{
  "model": "image flow-matching model",
  "dataset": "rendered scenes of coloured solids on a plain floor",
  "cond_dim": 128,
  "norm": "layernorm",
  "dropout": 0.05,
  "inner_norm": false,
  "patch_size": [8, 8],
  "optimizer": "soap",
  "one_sided": false,
  "lr_schedule": "cosine"
}
Rows from block 3 of a small image flow-matching model, named by matrix and row number. Rows with one number within an expert belong to one neuron, the router's apart. Each number is 500 + 25 x the weight over its row's rms, rounded and kept within 0 to 999. All counts start at 0. Numbers have three digits each.
After each expert's rows are labels from the 100 images, of 14976 (inputs lightly noised), where the router gives the expert most weight on average: "responds to" is what is common among them. Only what is clearly more common there than usual is listed. The data: rendered scenes of coloured solids on a plain floor. In brackets: how many of the 100.
# router: router (model.blocks.3.mlp.router.weight, 32x256, trained with AdamW), inputs 0-255
# up: expert up (model.blocks.3.mlp.up, 32x128x256), inputs 0-255
# down: expert down (model.blocks.3.mlp.down, 32x256x128, transposed), outputs 0-255

# expert 20
router.20:495507517511498481505521559489496479497504515482499502522476508487442521497544534477498496480504522503476482536528523515495497475498475495517519502519494518517521440512520538495532514505526504525477491514472486469483476485485527489490521534485501497486537511460498460522486514530519494503556478472515524504496497478507521514503463543532481521533502475509473482518548450494550497501526540496506480490495472544544476509465482465501518467456535424535517537508545497487506522530496453494527472461476497470491498492474510518472463495474505457487521479505485537508504495482518482502543436461527474533469506470503524466498511506501531542521493478512525472493469467453503492518496486492520513517489469513466473514468496426457471485457491488519451469491528510474465546503509520
up.0:593470498491499504499546505530478459529493486468515471501497494459506490484491521470480494520511474509477448541495510487510442499485503494509485510519488521519497513557495489512504484501497509527469481534561505494475464461514488449533482476538472470469487522496511510539497495519504542509497486527453523492518522474520477472466499506521542494453503441514431547509515537490487480495515497515507511479476507499498480475544483495487480513501510548503487446498503531509492491473524529506501485471508514496476545502500399501497518509489495504504513442523508490493500475571460514483509505470534489480489543484511508489488544488489481492525474515490509495521498522439456495512511482518524496445505515493509495495483478516542515492493485527480496547514487497476526486499465483
down.0:517464506463525487521507509499541487506460482524516503470500459520518486459490507506504512491502507492488518503486558515543444511483496499503476516495492434452503508542486521491528507471474535502509574523464510510493530489456516472490499551482474499473546501468537480544520478527489504510490515483495505519484477506541497486520525469512532490497518509490518515511505530478475507522542476534493514506475502498490530496528492517511494437475501507481507456486467460535504498515525520521482474471464489459473457518475500534546480467550496482487511438515461516517519505526470495495428479508466458493514489475508480482475507499497479505557484489490490453501514530532521483531493544490501499508513511467572500504538492529456461499503544495513499511477490500508519475477470532
responds to: count: one (78)

# expert 18
router.18:504537465482495508528497530490524504503490531511520447517516529483438486514497499540482545511525501515505478503490494479514505460483457488495510471515496488521529471500495546544518475536472493471481493545486515464475513450492482509540520519469486506504539507499466555486519528502499464468485465501514531474491518505486526506494472477522499515466485481496488523492554440519483464519501515510486510490505522473484530510468498512553486495503506506478537520539525515481486549552529485497471465526518479467442547498471477529459526505487492453460523490527463501464540484460499490505504501484469527501505472515522445511489546505509529490550470501470511499487490492458504498489484520471488471487484513501479497472486442459490532480495526514483455473523515499443548500484515508
up.0:507486497499549511480528531494449544486484490494488517511466503475515514483529493526495536495499523517507494468491519534511465516505513520492504488503468533507496449486525516528540530483501489483491474473499538467481532481488514464473522467514471441509491516522492478477505538501489511519538565449491508480527480515552512476477488521460537517461500511523532475517545510561468516497474505535489512500510466457510527469479510525509486493488511516511500515521486494455482480474440541480513478495445523468500499513516457494541471519507535481498489534500508493446501494488501516480512491443507490463529489502477469516498507454514556505444522506463516505510495503542494460497478521503542515499521493437495508490493478521488492511519462499516457548536545518488494474487451494
down.0:496514468497496475471467488511550453485511486490530519527466465504520497519470507545458443496493502544526514474486523555489503465505519533472523518544511533457499479595516506494502461515495507511505508476484497496521494506530506491472505500513564470543549523500490480473496552531469511502474518487485462533501500473476504481496501519500504517507479473487451519537458495484514500496503486505486504492496498489501466506482485521497489461460497481499459547524530499553483502479480530498515504462470490497495502497492496486545501554563485542512463483484502503487517492528488491459525536505466470495503520496494512547485515485511522506476516508502479517486565513524501492532525566520525484522498523514519489489477534557544548500477481499519522497500519510476504483499557485
responds to: count: one (79)

# expert 28
router.28:502490439481530475514466530512455480492491468511504475483496509516506463468506492515502499532501465522505487466498493496510535462546458516459521514501474511529502444525529532468512487447495490478449523532474524496516493540561528531462465504536502543486501490500521460534515502499525497512525497519502445500476479479489514479459488490517520477535498487508506478516502470520484513429506469473452481493511550525494499505518488509476487471471539483468507490492462511505514503536521509551484475519512488493522523529506502504452468540477508472502471537504514519493497499535498487520552448470493505511553470493476499501492492477524542515567518478445521484448511459514518490513479492490497495502488497515484492511490514444500472462489507475498468523469499503506521533538471501
up.0:499505482518488536495480473482503523530495510516447506487509534461492479510474514511457496525489513505493551483466525535483519525523508516499482487521501490446507513562507496505527445456476490492484532484537536503498496488520563536509507482472501482527479492507500516478529471448503513538494511523469491479534495532487478474490516461509487536503496463465569531476495537508460484497516508507525464483439508488525511523502531488521491473516502486483547514477479502465469501515566478513511478508521444505466536484537436490465518494514496525523488550507526477520484494490463519514484515523517463526481469452537538490499501523502494511467524496518483476503473523557501502525520527471497505529503480552490509514499522511543519521490499496495546497504513525474513497485432493
down.0:480488491493437506501457505537543467501510519479495535496493519503485537456517496475465490496505525539479508468516508539543509514510541502462436487501499537506494472554481475525508518448509499529542496509513539505533455480461480542495506517480442547537483463476499535498474505502490470538487506503511525474512489479523504460452500492493479497509522447465499481501490442488519490514532525494489519508476494535521513482564511509528500512482500498497498487464494503517525514517518472504481509476477489513462533501509473519523469478489506507546500504539493482470509457500501486524472469479501479508513465448499505522508475512477459506488488495502508463458547502456492468567526501490519507453500488481473516504534527554461461496481489531517531497514510532501528482535506493
responds to: count: one (78)

# expert 6
router.6:525510507476523486512538481529497472471502489499471456493511494503494534490537499466476503511512505530475509483502504434518522482515476513501524497457498542464485504487523479501522452453505555501506484494489524497521490518515529457504508455452544400504493507536501516520466467488520476507489491476467530511461528500484482536526515472549470488483519473436531480527497531496499484530511524489510494533504482528452521525511536510520482519473519526508483461487540493450544477483481581504487492532556502542509461476518452474475502472499486508490505464506506508523474500532496513511496499510459535491485456497503500473525521505461529462526492515479446506511528517517498527500511485486462518504504508497469528505504486512492546511496484473483486517487504485505509485547480507
up.0:512493508530498484479490476508507466521501520516521479502482496517475488485472509517491480502463432485485510531480496488499584515511499498512523480513472485485541516471464514506511501472530533515463486533495547499501465562552544515479520515502500508542506539483475514466492487511501502505519454529513465511483494527544528501535455517534511538501507515484555526519449497512466524501500517478479521482493483534541552518492551506499518441495484491471496528475512469486492496481540482498500496507564504511496523519502458502475494535467509557507509476515499526458515499510486486512518475539509511517500524516503501554515508488521501516455516502479513470484487487522504486578522473482531520491517485527499523493508506477453470483505487522498547468541543496513564509483509462
down.0:463425469496507526506494459496477488506475507517499483497508503460521493409542515480492464503524534502504580523515498508499514535477511505525516507525530516483494511583467499478514453497508467510524516516490492510487547517518486506499483516493500461496483519503494503479464516463511515520503505512501509484483511494524505476502474512501554472521491528543467498538480503516470483479527498506512484503511506530543481513539493515522472452522498479509538499461475482491482516497529559488527499512510500509518496499496442539518487522412529455473519484473555488492518464545494468512516517490483456508507537469515514506499528471488533511511503495498463524514468480452494507456539507501524513499478488525546496441505514506475520501535489504492517496504487492494513460461490487
responds to: teal object (85); blue object (72); count: five (57); its colour: teal (48)

# expert 24
router.24:444495496487507504495486492525538503593463471525474499481515490494494496519508502496511477487517485530499496523490485538488482517487525508505450470495482514547474511539490512507491488506521511492543535470513475477501525518531491466482490503473463526425473530507504534477480485489477488484529480493494476490487477514456501556515509489523518423511482489504532485503475507555479491524519508495494507523466527475535463528518502511474477556486517531487483481473511488494486471416491526513512504498434510484517541542503523496463467477528507532502492489492535506485483477496525520508519461524527534470518538521515464469483509483535509487498497512524508484505498524518495513464485462507506506514474525490504516560503564540518489475495506514498477524489544531533463497516516545
up.0:511461488484507515524494492492496471530484482497490495461518511552494463498494454510478475473475521519517517500450479495516504466468514511485497462510498502520493471522486507527488482479494500497536493498449490500528498481529465498481481488488473509477519536485580524475522467542490474488502491500521515518502522476480534457449505512508517486494458490530519521497445488523466512531521498488501512512486510471450473529464509533491478538545484494523510520480513530503511473488509510516525530488545522532483487495501538455469504493525443518473503520497523479512477507497493531468479459519503509438519533490543465443505555490520468536528489506466532449449542499514511517454512482546468526550495543495522472539511557489518460495488516523495499505499509528495488491475506525
down.0:523465499519473514489505509483501471501486458493520502459510521504485477505504437519537538542534455493469540518532505517506529443482533477504512535490512500497515502518492496472481506533501518494473493510537505487452487491507530508476510510481482506495488523485605499530470462460496496472488489492479490503504542526490479545466493508525534534505537461511509501509555516466522503493504505477513483509485487513534483520482482477484503467517503529518509496516496536499492464513507495466501462479499520468477499474525500471501511468490447481480518498501499533488522510473478477474511536505487496442490538511545533542524445483480534458464484463565496451541455504502476488489509494560449516462484541489519477493512528510505501525487490508501477524502538535497530471476485510
responds to: orange object (69); yellow object (67); count: five (52); red object (50)

# expert 26
router.26:462485488513518521483499539490516483466457499513540508514492488474482490518489474496508509472487478501509446515468478541482448465501516470488538491602494524532495482461492472523493530497485474517507523497555489528507447427522471471457479514516475520481463490495510503478514524494507487484474492504500475476516480464497514500502489493527497485498510501497445521488507440503495522465501477513467465490535485501480477481438481509514490467482453511483532496523528511505472493480483517517500530519533491526473478490501486528479491502506538521471499480539522442511479513545474485497500492484506511519486491461485510512468487489507498514473496512518487516485513497522493506566492502500543478476523473481528500519464536386465465478505512491485473499520482510506543521493481512
up.0:486488504507470484499570455550530537556470534517508444512491546507485469489471516532548525482465519502498459508496486496518464537438498499491530522499512532528470467476494513504478508488465507497469510539485477487480485534470500478531527535482499499498451503512522514509512484554472533495509549501559472477471488502506489512466547499550503506520482490507502499487527503539541494477541500513455546501490522482503535481485477509499480547538509508510533455474492436490473455501529496527503500484498492526481491486498489538466462497476525444489466481489479486470518496493502510496535460489514488498523486543486542440508477497523479533515497497514500532485517475442508535492493479532502526502515484492482495518477499515485521512484483519493476517494482502454484516480479507
down.0:587487491538558478465468435481541491487494491488503532517506547519488486428509511479487502506523481486472502509512525489468523493547493463473509511477519478500473544529515508521466477487503467471468508526496515500478513534514475514472526492528507494520518506485525496476487551510503521509501516508514516505476505503484491483497527521453496503503504525520477509515481488554461469503502534476506553481514513480507483488490493493522494545476486500523498499512468519471500525537487471517495514511452459518514526466537508467486470532518502438505522536491492506519484491495438517514490493498466478467488505500484441516533483501483498497470485494503494519520499510528493477540526468481488520481539456463495527487511521557518458536465479510511555466492524474508459485561470474
responds to: count: one (98)

# expert 8
router.8:501538496502529445526463489498474508488465483508483492508525489564508500534493497467495522485514466497557524505501531539497515504457548480482490478499492466485472563534531472497465487474484488510489481509506475494518492509489489454498475496460512505571537461495511492504516515530481476462466459470508471504477507517500475525485502495492505533511493495482550512492529530477519526518489502494500493481513492521509470511453520528479471546458509493468476468519483502487479499515474540472497533524468510497541440532529486477506493483498518494534499513510516495502491471533554522466451514492502534533518476496480516479478478472491441469512520518517494513539507500562492506456506492481525525481519515567506519479491495526461471528515505506516533511521510481465549474487560475
up.0:526455491465473508441518494516474479459515525517501488463505488523566532511503524500494485477526517487465498525510503500491495522528481518502539509425521473529503493529533499494487510514517523505482491480507514523505533537476510530533476499517505448486496537486489533512480482522449510480535536540483543516520488450541500528487522518474508463489507511510463497501497558535494501490474519534483523494474515488501531457553512495458498481485529476517523499502503469488454490471515520507475472478532469460492501525497491506527548516484480508529496551506548555458488521472512488533545520504524500516555526493542508534467499454543499508528484525511540528496519516529527499470486508510474539458492512481504512510518513480492490482507486497515496507509489492552535504480469554
down.0:507464525528499476492550556526495544461502503516521531492516506490488516545514497518477544515501499484462555513531484483475451491478509490460497568493510486433463473460557499498507507483494502492512519497475519490485480502479508484495506521508507442522496516464509488491490486461506531491483506523493509516496465513476503502508501479489487512479508501486511498496506453476531521529471500493486540497517466470478506482535497512489513534503557516479461460473503523508542494496490460487497501497503472558523523515468482508482486493526497496533478541487475490515503461500507513466459492475477461496480455511513464482501477533500529466521472476479467527480494445511501518466490526489499563488538498509434503477523492423541528510474527482533512511492499516514442547517487501
responds to: green object (82); its colour: green (40)

# expert 15
router.15:537523489470449510493480541475523452494450526495518491501512464536483490557512468483527494506492513471487476508507472506519420495495506540498465512494557475490481447505477456475474507482492527503487531513531477500545513506463474494531495514535485503443516482514520512494538499498466537486501533509549462506531501508458480546504505465502529514505481511481495517513525491498509496483497490512494466484483558496480511499545496518521517531488503468501491467509525519463502510457495472513484514499567513520532479511544549489507513517510502516527498512485493470483505505482495512472476486504532530527528490516478504481499496494494538499502491490535488517496536531526488457583502450541516483493512514489499488507517536476461409504499547490510509516498525493500522459471490494
up.0:492498514520480514511494494548441519526516543452468507515504523531449474435477534508440521486480484495497462503465487526491539441537433522484526500535499467515484473528486486501459520535477460487490508536496532455474483487531498504495482517497562482485524467516471505493499494498500521530530481497494535467499448468495484512496518511512539503492480509437505498459501486527498498502517526500497524514526530513502485515492534542523502537508527482481493507525491519539499503510516493511484488510490507486473493454475460470468503552473477472501519496478504454458497506450506490481485518502518483453529502519490448488513493503530508501517574489484476471491541535512485486485510497473539502514500490498498492504529518540469476467503505519520477473550529487476526523492465503
down.0:507473462498541548504557448462529457457480515502497530482522510468514477461482478483565539519483504519494546504495496518442461512511468454532527521461493473544493511522503532467471438510512446509537502455480488443500482488522503489493491491490514542482505481539478492481498521504516511488516512476514529501496469494496487490454470481516510526479522536486466489522489478499519541530491492508501539531463496474486500511456511507500507412478503519498512497452513517464521536501491504501511533480498531479468499470442508472477542506549508531474503516510469501465495524541520505485508473478524484502532460494489522491535520489460526494497437468502516496530490521495497485540495543509504507507502513515503496469487497514517473502512506521469472504506486481469486498497510489
responds to: teal object (67); its colour: teal (44)

# expert 2
router.2:503462523528520477528491509522495504498474509509493516546554519494500493507516521504478504501504505525549509504467547520530473474510477517511535481553505485500483478508548542502528481498474511545474508535499496502437491520531486489493511542471483519491473528503501501504485552535526522512521474509503514452481476449519524477445478518501479482492511462505524501495491495537492509505542509483512542514510520506499477496484504526470502452498480510474532513516509497457475548546489467509495504513501463482508507469522503546451480507521498476465500510475475492529518514475505428554534500496526506500465496504525487501516535505502484516532487509498518476513471501477514536552481529498480465500507430524491508478480554428486532488516552538526467496452510513495537544501519497
up.0:542478486509469547488528548516467468452487526489527492499469449486523461497500484514498499527525522505479464487471518511507468494473454513506505497524545485463515482461512502510534515524500499500513501493514510502524497504456502472543509518492478469515482480518472501492482505502511514500469558519537484530512488528528484480490466517512501504536501489463496507575492536510493497542494506482508447439490538494496518486512488527467556554490514523525510497467500515492480491470513511556507522530503517543520517512549531519493482521471502473520512514483483469516492519547537540499576517496466485465489486512468467547480525510481507495516544477504499468506489482542502526561477488514470494479499457571526503477497543506487476485503481493477479487471467510481486485505498485
down.0:492526474530517522479478466449540505492477529499503472496478513499464481508520517524478470500475463537479513485485537549507517513498476504495490483589479531558499487490452524490539500480511471539471509552508496477528511502470499565481477528470519551478453500515508537516523526513504471509502518517527567494517509508513518532475509486497500533508502524515478473502513486493494491473507522520502553489501504503517530506492475512486489436504483496446475479509502476547527499515482486476513491510517491514548487474494512533527473489490473555531487528522488525500521502521506509508488503519520499513499512496488441472499501497531490514530505460547499486498519481502500487522524451518499497505536475583529493481504494522424535501510527519511533511558479528511516502521521484
responds to: count: one (74)

# expert 29
router.29:444556469468493514532584423449469505496469462472499518503523504558485501508513501501509516459512481483500534504507479520507505502510491511485478473538508481517499466478501454487438494497466486526509505492470472482507495478550494484491486518488519494518467519508478471505516512484507500499509496484492550510506479518413506536505501500484489524497491498560497498478499559493519513533508485478499560512447497494515462492506512543526480478477536520505507484525499527522472481502485496464489507480479496484505503514488542474484527476467538510523519537476483504538518458474476502482501502508532482471464538520479501469556475478535474474477515492514530518494506471469525502486469476483469506501544515438500496495505526545508490499473506488501479519487519473502492505551534507
up.0:536503510490531495469550507493446503490499513477497505473497503462482507475462510498495476495490489489529505484513484481502456500477477509527505519564525490487473508532527491511492526512497512480477533468488477470489514509485497552476529493478503490505477518465476483486509472479509499513524528488465541509493507484515497517499501499495555482493488469499542487488502486543490530506493478485536486536516489494492506521524502482489542498476515525489443458498471499509476521567507476505512514483519471490550460519537475469494521508512484508491526560498525499493499456521511504504479500513503554488509521488451495504521499504508516460568513490527492497470494559484515411483488445522446498526497503549522526527480441550507508523509498480544529529559537517454499451511503526
down.0:475532527494487499492511420489548529501490525480517470496506520482507512506502496508526519486489483527493457515525515492485507496492489472515503476462534501507506523545409507485430487518479542491528484498506500486488487554545502525479511499481492489460492495505517498488521472500513509512463505488493559474504470488489494500500502498495518477525487439478520473529502504464496530498500488508511479458487509487507471492518445534471479565454502492513558501496493520469527513464523494520495440518537460499495484530497558480521497485483476495485513496509496504475520490511429537517498496506497527508500493496488521497496485501533476547473458539502505504495509521479490560446498529464516474526484463544485486526498428540482528504523508490521511498474527532477526463501489516
responds to: white object (69); count: five (64); black object (51); grey object (50)

# expert 31
router.31:476521501482521530472509530490510438539470497506493512522508464444492496530505491474493494489524476464474504510514521515482484449506503475514513508572479464496494486537476519499454509496510469522491488499511507489517491405496496474517478520518490504434490476518509510486526487503479491490498502494497496504512490473507476489516510488508523522515463503498488491470481468474510448475505484508482466485536489483473472454471514499512485523557485467494508496508501493538469504476494504491485504513521511526488512526519472515471516469512508518462506478508538486445514501509493485478474509479507527500538519506478541489411511501503516509466488529503478462470496524599479494558506504490533493461518489535521485476492562465491487485501479497520517478545526466519565474479471474
up.0:553493521527489479488440485527510492501517487528479463512515510486514521476508512496474506525529545508492439490487503497517530435557493513546525523463531481459491523533509497478508477493510491488495550513504523514501476480542501464490502494509478535532521473514504487437510524480511491519512479517523518473510513503526516508505469519511502529529475556511485537523511544511479483535538518526523491499505504491477516502490488508495520472522523489492527494511466510499484542527522496510495505512532460477479526500529473491514499506469493522529473494508506468444482502514592487525548525512480491513481503504482488469498531498509588494562489486493477473499476510531524461496508510527569522485502508538533518489474502480466517508509540532487529438484502473476520470471522496
down.0:549513490509395444495505535527509439519499505508519465509520502463506490466485516503466483509504488486521521490499492489529477508518492529475478507543480499496523423460490515498510503510479524511488513519511512481492483529418500543500491513530504496489500495497514511503500483529492495485512523485494505482513511501527487523490487491501549502537502495483472497497482438478487479505517490515488411488501487510546482481525524503518515425535521513495495525491478461501542469467513551502513483456593487491459504493467512520494490474468488528483511498523498517443472493516524531498489498501530497511545488494480459491531509512498500505518493490499502509506503460505486501533471458508498506545487511507495502536483499563473503498527529478496490452480485523474514510468482519
responds to: count: one (70)

# expert 4
router.4:477539518508475435503502585468497497507474521475493485482509519532517501477499516536511492521477489492517453469520519501507488445494486498489475508551480519592523529523531525477528464515481474479516514522462559479529471514544536503493480509526484539487520516483477476491510507551474456510541482504513483490500491514511513517466497460505491497514501496481510501551476480533501511492545515477500531537496519516517539487481497506502507454510531573510527484548491527465478477487459501496513475521531494510497521503512482540454492504483494459470512517501506457532497519453446478479542466544485512477514493492503485515480513478441488511478525530483492466508491475444500523481484505509496481508499463511499486488492494484498479493515505466521492548481488512471520524505497487
up.0:452467480480515497515528455486518527507469480492550539495513473466486502507512486507515469489459521494519534473473506489488488483479470500520483506518509502515492444476469545505491524492498500487472557491507532454542483432530444479493538468483500455492476502469538516519518512477508557511496473545512428507525527498508528507463480498493484465502532467489504465526508532499494521495488474496487484491514481472567500471489501501536496539507518533495504477530516508509515502483498499498535493485476495473512517480486574533493490453482497496526499435466486468520476493493496479489498489533459481559497528492529525498538485516486462493495523536475524475464501511517506494505497502514493491489511489466512506521464525486501533487489540476488441552508520452541501513490483508
down.0:431466482509452558483537436503462459475492462487495518481494472542495489486479491504497512503499536462482466513459500496509483469530477512472473508408519529486496458529517489502526462554518458483501526512487540498484468477480473475526483537474471486443478481452485508504498540516499494497528537504495464532489448489510510512467479516515481513479504531497529501525464486484487512507489533496470470471458475502511484493516509519505504461511556501501537500514521516515498534518505450491526499491518469567481481491516488538542483499475476500520513510560506520500507479527507497516500483441491493493503483500513497478511494497493529529473493523505498497500499503479505503534483488526469473496504511563500531483501500483476510484499436506488547510484492531498488532529497528
responds to: count: one (85)

# expert 5
router.5:480470507487528459523524521519512451458490475489474501506512503534503517467513501427447508491491495493483534492517519459493504466485517484519522477439504526476492522471547479511471478499481518488497484469509508499513479514455509496511494472474513523504507482547495507491480487507518507524498465495468523514509480514529504517507515496499460490468516453451537508474507531462506522528519515504511476503452500500471482488526505490516500517487535497501462467513503467479521486518535505525501511601395468524513476521530488472491516517505482541498527542454505493513493487498558504539474513493479508499485485475490486501575531492525504471507491444497497515513517515529496514484513488465507491479481535539502534489504450542498499501481481513500514454495511484484467516454520525
up.0:504518509498545483475499526508473519479479563477521505466454489500516541505491485482509549502474468504481501488503475517518501528501493483503481530462488498512495511554498504466469489460489476498518519486478519459461521489539533501498520532514496520490506488548506495452516482503490501490465499515455462502502498523526509499509483493514481461456507466553530520515467487464486495477489517502490545479448492463512448489510504498536500480468443540465520489485500534518488449497482481483469501536501502480494523527527511461516462467478513494514444524481470508498504498506450473516505485525471495502503475499496503522539488506513507551519490499491525507581505541514434507516528495484539455508521485507488527488507497560536461480488538529459517495475486497460465449517492512
down.0:499528472495469517546493516489504491523461583454494519493462509480528569490498486481482460493532533512474552486511484515494523513510488501486501513515478486510536484503487535531489522544516486510485549506514477456526490498487468501481478562517503507498513499530520493524480471471479502483512525513549508509496508484501494537522537506510525499454471495541496498477539510503497481523469499474495499470504520529488450498510456517514476479495502482460501502507475543502505470489496517498469486488482517501499508529492503482530516450490511473541440554499470522528491490470522516487481513470536516489492483484503496481550487479474502448465478490497484539426478535512571501498540532483542478493516474495511518479511480499469478534478464517486515494534511453449501469526536500
responds to: green object (100); its colour: green (85); count: five (42)

# expert 14
router.14:503539471527486515524466490438501558509457501471529548478530539460493464496455471473514501487523490489525535515514491568496503495462517492496435521526502492507476531525524524519456514524473448506483483498475515479473470453470490455514521491482473558520480484504494493493531558489479457524481533482528497477548469526458504531489500531498523547506477499523520514495493533507513537496512487514465467492499511482501488495473490514508497514492506520517494490476470529528487531537487477476471502470488509515462455530499572491475482492542504515492502541488507486520508485529521518494488519498530502460503531504508530503454524524510504474508503496499521486490493519541501498430460501491531469514532506520539505483497520543472480520511543522489509519498502486462468491496523515
up.0:532486498537507529546461543520515457463491516527503475493482467498517502489504505489533484510467467502504561464512526508489538529567517504518424537521514473508490487442461476522530524459485519526492524496510476537523455517524487514492498483500513510477493524500466512490461522490501475502526513487511487508523502493516490502536482513520485526483494515498474506518526439467520463498496537507487516533519502545498503506542514509491518511454506504501516496500475465515481471428496527486531514496493472515513483463442501491504514491489499478478484495522504502487490528522549496492481489486473510510516487476508516489515502519500509486508509490492488481504481492490489521560536526478500539501474489465480523593496537437507541499511536507521576513536525486502555494465483481
down.0:490492529485470538524530445504469490499495489491504504522473507567502533453481505514512494497544524497539561497501467535523511495500485501493460484532522518482534465523542499477502501474523521494482529484495510493517489488441505521502509510541515496513504518512488514488498501507492496510500526502482436523455524519470507484509497501488476544490495466517492498501511504461458460494501508486486441506496498496474522509571496486530502549513510513503437503489500477502525487529506485509514520508481536514462540494362540494514460511522503496491512461505517488510493545457509506501477516493500472496517511508494510510510491507500490519513491547512496464505503513525525468472510451505497488496440498468500530525499503424464516490510446492499556505499509494515505520509520484
responds to: orange object (62); yellow object (62); red object (62); count: five (55)

# expert 3
router.3:530512476514468464518454389482500497458522479475504518490525520465458482514510494501507501472500501501492499506507525517481552487511504505510482509517522506486496488426517472479506512476488485566515478495529505528500513456518508486516495504495482527538490502514492483479514509504509489496495487498498519496523457477497486493505508470496598477522503466490522491481491550479502522486482487534531506522512507485479471509503484478502490450479464508505526480492526505477518467482452483482513526488516522500506485458486599475508501498536514499493506503501524454550496522465478507469473503472520549494479509497517548483470479494490478497450471475509541521515518482523486475487483484513499472479528546512486542552544481527473486487489551473510516523476465493491476494472486517
up.0:482508483514519495450491536530509509488538498468491510500542479475488506476506483518500478499488491536471508523544487513495520482502482515508463512549517523582504467521438500514513486499530514508510486519498511504493507456533499504520492501548498523558474491479497492429477487486499485502466507457501467499497505514501497513545500514510451499481474550459458487505478461513502494520464487518534483528514505502518508561485515516528500473529529525514475509462490516480465478504509452528479470468551480514460511492449530540499533488537499485530470508442484492504526501481537497553467505490505489491461508498501531556477504476488522489488506484484492497469522494502526479501480534522515474500523530435485508517523471473492484504515513526482575487510464527536478496507466532
down.0:530500496475489504497508452522486517475513485504519532521515478479516510473512486515475500496518517522490420512507543449529491485497512509500482528486487519438473503585484501527486509462460519470511488456547493486524512482515511468501495461516489468499500484483481515486521490515492504512490498508481444509491493514507501464513495518499455540499503531507474509482493504439515511510496536468497479513513486453490520512452494508510507535528495507484443483565499494492497511503543491503504496520512506488487488534382559497514487518546501492547494525511506503492479506577500506523514479488467498493475517514513502487486504528496522500498493475501512464474489534559495458535512470475528525501522507519524495545495504465539477499489492499512540503533499438502531477510492516
responds to: white object (89); its colour: white (63)

# expert 7
router.7:555507475466456498498492476506475516498511479506493487466495500450483505498492492502519475465513524502463481486521496428502510508523472529498508512501534511452483469473488473499500523478519519518504522487488519508499523492525531490498493527482495404498506529493507534500491475466508492504486575481458535493525504520449483530542462495516512491486491474513476510514500531511526517505492523492483458502486480508492516485563513523497487503479523493531517492487523511462489480477469486507457473425568519521501526470543502486480534472539504537502513471522536509540482497460486502499536485497511514472475499504512538503478494479500544489479511521522492524481510469474503470485480479513458488515509496439503512548523504548500537471480520470488519547514523477526461517560473505
up.0:510474512486523498526539513415494551504497454501475509504486485499431494505485503561518491555508474482537558524508477472488495512530505519525449474510531478530521483504496457483510499494483464467505473491487508501537540482510498520523496458513516500524519481475459484479516509504477520512533500494549501512504508503418492527497476466513518504500491479522491472507503452536495486512505479503527511552517486505546515511476498499478466510469470491510540539516458513466457499479515498500527474512461485465527462521488505537544505495499520503499533496500495435531490506465520482475493534479496521513498474471478489505517500427497530496490524503480501487498439484516559504456460502512497503519527488483508497498499523497538501521498540477478497497491494501457529514504532461
down.0:496512508493458510485542512552488517457454495528495529507467469516488492481465499538484535457493453522494475539489506479477538515514523519520509525425541488480514525501510496491501473515500494539485500507487453492467487494426496528500485504538538464504490496499503513548494515483538514448481513523454524494511520489463497489482522523505543490541542436525510463486501519478504484499498510520508505506516479495477545518494487490469534518492509506504484497460525476487555501524500500496502528551442481555522486512497481545519522504482492531489497449525503505487509527496523474469473474496491465526502483489458484481476539531557455484475510505499505460531549464533457485514468486518488499517507486517505493481482531533499504440483514498474480501524469513479500501478490489
responds to: purple object (100); its colour: purple (90); count: five (46); cog (31)